python train.py --encoder_arch="tc_resnet" --model="contrastive audio-text model" --dataset="telephone keypad tones over noise or synthetic speech" --train_examples=39062 --n_mels=64 --hop_length=160 --input="log_mel" --spec_augment=true --win_length=512 --tokenizer="word" --vocab_size=20 --loss="softmax" --embed_dim=256 --encoder_norm="batchnorm" --encoder_activation="gelu" --encoder_channel_attention="se" --encoder_depths=[6, 6, 6] --encoder_kernel_size=7 --encoder_stem="single" --encoder_widths=[96, 112, 144] --text_encoder_causal=true --text_encoder_width=192 --text_encoder_layers=6 --text_encoder_norm="layernorm" --text_encoder_norm_position="pre" --text_encoder_activation="gelu" --text_encoder_mlp_ratio=4 --text_encoder_head_dim=48 --text_encoder_fused_qkv=true --text_encoder_bias="all" --text_encoder_qk_norm=false --text_encoder_parallel_block=false --text_encoder_inner_norm=false --text_encoder_drop_path=0.15 --text_encoder_positions="rope" --init="small_normal" --residual_init="none" --optimizer="muon" --muon_scale="match_rms_adamw" --lr=0.0072 --momentum=0.95 --nesterov=false --orthogonalizer="newton_schulz_5" --adamw_lr_other_params=0.0007 --grad_clip=1.0 --cautious_weight_decay=true --steps=12100 --batch_size=256 --epochs=79.3 --lr_schedule="wsd" --decay_fraction=0.4 --final_lr_fraction=0.05 --warmup_steps=240 --weight_decay=0.0 --adamw_weight_decay_other_params=0
Rows from block 9 of the audio encoder of a small contrastive audio-text model, named by matrix and row number. Rows with one number belong to one channel. Each number is 128 + 24 x the weight over its row's rms, rounded and kept within 0 to 255. All counts start at 0.
After each channel's rows are labels from the 100 clips, of 14848, where the channel reaches its highest value: "loudest" is the band of the loudest frequency at the time of the peak. Only what is clearly more common there than usual is listed. The data: telephone keypad tones over noise or synthetic speech. In brackets: how many of the 100, against the usual share in percent.
# convs0: first width-7 conv (encoder.blocks.9.convs.0.weight, 112x112x7, each kernel summed), inputs 56-111
# convs1: second width-7 conv (encoder.blocks.9.convs.1.weight, 112x112x7, transposed, each kernel summed), outputs 56-111

convs0.18 [105 103 128 107 147 165 100 154 128 126 135 135 132 137  88 145 108 161 112  99 141 142 128 114  99 145 158 115 184  61 118 120 138 143 153 128 145 112 124 114 126 134  85 102 132 121 129 127 154 126 132 129 127 133 104  65]
convs1.18 [103 123 149 121 155 140 117 126 126 129 155 124 114 166 112 129  46 131 166 165 132 110 113 103 120 139 144 139 107 140 127 161 117 122 110  95 161 155 130 114 134 127 136 116 150 110  73 120 146 130 106 125  98 141 138 151]
loudest: 1000 to 2000 Hz (53 vs 21.8); 500 to 1000 Hz (47 vs 23.1)

convs0.15 [144 105 105 101 159 146 134 127 141 101 147 147 156 110 117 161 126 120 119 103 185 180 126 108 127 130 151 168 112 128 118 143 132  92 163 138 147 149 137 145 155 140 105 129 106 123 127 151 112 119 107 160 127 168 136 184]
convs1.15 [132 122 134 169 152 129 110 143 114 137  50 128 118 201 148  94 134 125 124 116  83 151 120 129 140 140 125 115 128 125 120 117 138 114 164 111 118 132 122  89 219 107  81 146  99 134 149 109  87 107 128 145 118 125 110 115]
loudest: 500 to 1000 Hz (60 vs 23.1)

convs0.57 [105 128 133 136 116 159 131 139 116 138 101  92 117  94 133 139  94 155 110 133  84 158 142 124 123 150  82  80  99 124 129 139 126 153 173  71 136 122 106 115 112 123 165 147 128 125 135 145 113 120 142 157 146 116 140 111]
convs1.57 [139 103 126 141 114 134 161 131 148 110 185 153 122 138 116 100  93 129 142 131 119 150 165 182 164 112 138  64 152 160 116 118 134 167 155  93 165 151 128 120 105 130 157 133  84 167 104 136 133 132 133  81 143 107 155 155]
loudest: 1000 to 2000 Hz (57 vs 21.8)

convs0.80 [ 98 158 147 139 136  93 122 148 146  94 147 149 152 106 109 169 135 143 103 166 142 119 149  81 154 157 131 149 131 123 132 144 108 100 203 112 189 114 125 166 126 159 119 154 109 119 100 107 130 130 148 126 125 154 157 117]
convs1.80 [166 135 172 101 138 130  77 114 147 131 126 139 139 141 123 145 128 138 119 118 147 136 116 133 119 127 158  99 129  95 148 164  89 108 123 181 129 119 121 142 129 151 123 154 136 138 139 159 152  99  90 162  68 117 167 165]
loudest: 1000 to 2000 Hz (56 vs 21.8)

convs0.96 [146 175 143 172 145 148 145  99 195 170 124 105 132 119 129 120 146 140 118 126  43 109 167 128 128 126 112 125 168 123 142 123  84 167 121 118 133 127 127 132 105 124 143 153 122 118 128 100 150 122  96 137 119  97 180 145]
convs1.96 [169 134 102 120  94 103 108 146  95 122 137 106  95 122 102  94 115 126 125 127 111 131 118 156 139 111 103 131 112 132 116 121 160  66 149 132 172 139 130 131 151 128 131 124  90 121  70 141 113 133 146 136 171 131 124 139]
loudest: 1000 to 2000 Hz (53 vs 21.8)

convs0.51 [134 115  98 149 150 146 131 121 151  77 143 115 131 135 134 141 137 136 130 118 154  92 128 100 123 114 153 130 111 152  97 153 108 143 127  99 166 136 149 122 169 110 125 133 153 131 139 115 108  66  79 111 140 110 143 139]
convs1.51 [167 137 149 109 116 121 118  87  86 160 135 114 126 150  68 108 101 122 133 133 160 123 119 129 156 123 135 122 124  48 151 136 124  94  98 160 127 110 137 129 129 132 132 109 106  88 112  96 129 143  81 111 125 165 145 107]
loudest: 500 to 1000 Hz (49 vs 23.1); 1000 to 2000 Hz (44 vs 21.8)

convs0.75 [119 191 109  91 120 117 115 124 154 159 165  99 135 145 116  78 173 152 147  88 123  73 146 142 162 121 123 176  91 138 127 143 130 124 147  94 106 131 126 156 170 143 148 158 116 192 118 120 157 136 155 109 136 128 150 109]
convs1.75 [120 114 133 123 201 111 131 112  91 113  98 133  83  84 122 113  93 177 109 144 128 150 138 107 136 117 137 146 119  94 104 110  75 122 134 155 105 160 171 120 157 127  99 119 161 106 132 110 124 135 155 113 139 109 170 141]
loudest: 1000 to 2000 Hz (45 vs 21.8)

convs0.63 [120 122  75 117 118 173 117 141 143 125  86 133 142 118 156  79 136 113 124 151  97  96  80 150 156 147 157 142 116 155 115 158 158 163 121 108  92 114 137 128 125 121 129  87 115 134 164 131 128 150 100 129 163 123  83 112]
convs1.63 [126 121 128 165 122 113 117 117 138 104 150 150 163 156 104  94 131 106 118  88 114 109 115  71 147 100 170  97 133 101 114 120 189 119 125 131  96  91  95 151 131 135 159 117 133 147 144 103 135 114 112  89 136 106 109 128]
loudest: 500 to 1000 Hz (48 vs 23.1); 1000 to 2000 Hz (44 vs 21.8)

convs0.110 [154  99 156  84 153 135  87 128 164 144 138 123 142 141 113 165 128 172 145 113 110 113 119 150 123 125 119 129 113  71 112 135 180 141 110  99  95 159 147 101 133 115 135 145 120 187 155 117 108 114 171 118 110 119 133 126]
convs1.110 [111 119 116 142  93 107 133 106 112 117 136 120 136 116 118 107 149 182 128 156 101 106 137 113 139 151 113 119 126 105 120 126 165  99 105 151 132 136  91 140 125 137  93 140 119 103 123 106 132 137 107 114 199 140  96  79]
loudest: 4000 to 8000 Hz (27 vs 9)

convs0.20 [ 77 159 149 128 147 108 118 122 133 115  94  85 133 141 124 170 128  90 114 148 131 121 109  91 119 135 153 124 135 118 146 137 116 122 107 140 153  99 121 123 120 129  91 144 144  92 173 155 136 134 138 124 126 104 120 111]
convs1.20 [119 129 132 127 136 169 166 121 121 144 156 173 121 150 132  98 135  70 153 137 149 111 125 154 118  96 110 158 145 105 111 113 102 162 101 155 130 147 116 167 112  94 107 140 106 122 142 157 129  90 159 116  81 161 111  97]
loudest: 1000 to 2000 Hz (45 vs 21.8)

convs0.82 [134  90 105 152 122 136 119 119 155 117 201 115 140 136 110  98 112 158 116 128 144 100 115 122 165 163 194 161  96 107 151 126 101 139 175 157 199 136 132 131  99 139 167 139 118 109 141 131 112 124 108 101 118 128 121 148]
convs1.82 [138 142 175 133 125 161  87 116 128 115 108 119 124 160 129 158 102 166 124 138 127  99 125 140 139 126 108 135 120 133 142 107 140  80 116  96 124 156 112  99  90 138  96 172 124 128 163  93 151 151 131 150 108 139 177 147]
loudest: 1000 to 2000 Hz (58 vs 21.8)

convs0.14 [110 122 130 161 131 128 140 109 127 155 121 125 169 103 126 145 140  89 130 180  98 101 137 134 166 161  98 128 124  94  76 135 119 126 169 114 129 121 149 114 109 120 135 134 110 136 150 135 129 133 137 137 156 109 137 128]
convs1.14 [153 159 160 126 104 113 129 128  87 107 145 138  70 189 137 126 168 157 132 139 120 131 131  77 139 136 163 128 158 121  96 152  93 138 142 130 148 108 136 143 117 134 147 173 129 111 128 166 115 143 121 187 131 160 113 147]
loudest: 500 to 1000 Hz (49 vs 23.1); 1000 to 2000 Hz (48 vs 21.8)

convs0.86 [ 97 133  99 110 119 113 127 133 113 132 137 136 118 122 123 121 148 126 156 127 123  96 132 128 112 108 132 125 145 104 161 163  93 128 149 123 128 148 114 143 137 140 138 174 136  70 147 129 151  90 137 113 164 121 116 161]
convs1.86 [109 159 115 121 122 101 140 150 104 176 128 106 102  99 146 124  74 152 114 111 138 123 114 136 109 139 139 128 137 128 137 103 112 151 137 152 144 150 135 129 137 122 140 112 141 147 102 145 103 149 135 156  95 154 111 130]
loudest: 1000 to 2000 Hz (55 vs 21.8)

convs0.6 [153 160 123 115 106 142 104 138 176 175  97 129 142 126 140 122 109 119 132  81 107  92  96 154 131 148 162 100 161 123 136 134 130 134 123 101 100 119  92 149 117 124 111 118  84 102 152  85 103 122 142 117 118 108 138 103]
convs1.6 [ 92 109 120 150 124 129 143 119 112 115 106 123 147 122  85  98 136 138 116  88 124 186  80 102 163  98  81 123 104 136 140 117 141 124  63 124 103 104 127 133 165 126 148 111 116 134 144 146 142  99 135  94 140 161 108 109]
loudest: 4000 to 8000 Hz (28 vs 9)

convs0.50 [101 145  75 142  41 125  99 110 128 109 123 101 137 136 140 146 149  93 132 101  89  72 111 111 151 125 111 136 138 136 147 111 161 148 117 128 123 117 178 169 109  99 127 120 115 145 152  81 119 104 107  93 127  99 130 124]
convs1.50 [142  94  94 132 104 114 100 137 159 157 105 123 156 147 117  97 127 135 140 146 108 143 171 133 108  63 111 139 123 134 123  83 136  80 111  85 108 118 132 127 165 103 130 140 119 126 116  79 136 119 160 116 185 128 101 116]
loudest: 500 to 1000 Hz (51 vs 23.1); 1000 to 2000 Hz (48 vs 21.8)

convs0.39 [102 132 124 140  83 149 117 136 130 133 128 153 116 106 151 105 123 118 135 123 161 206 130 163 141  78 101  89 114 161 121  97 150 159 138 107 124 160 108 105 164 172 130 118  93 134  89 116 134 171 130 135 125 102 165 132]
convs1.39 [127 123 138 127 151  97 140 152 130 106 151 103 131  93 136 141 109 111 119 145 160  82 138 103 156 181 163  87 134 169 115 131 121 105 160 106 140 116 149 116 106 134 156 165 134 143 125 135 106 129 142 101 114 126 154 137]
loudest: 1000 to 2000 Hz (63 vs 21.8)

convs0.72 [163 116 117 147 129 115 150 145 156 154 103 129 129 135 100 166 121 112 176 101 103 103 145 129 132 144 112 160 135 106 128 112 132 142 154 141 152 110 132 122 104 162 149 147 164 141 105 141 111 103 152 100 120 130 133 140]
convs1.72 [ 85 121 115 119  85 124 140 125 114 121 128 141 160 164 113 104 155  94 157 164 159 169 146  70 122 159 180 138 112 142 143 158 118  97 166 156 134 131  99 105 145 133 120 132 108 132 129 160 142  89 147 151 144 130  77 106]
loudest: 500 to 1000 Hz (48 vs 23.1)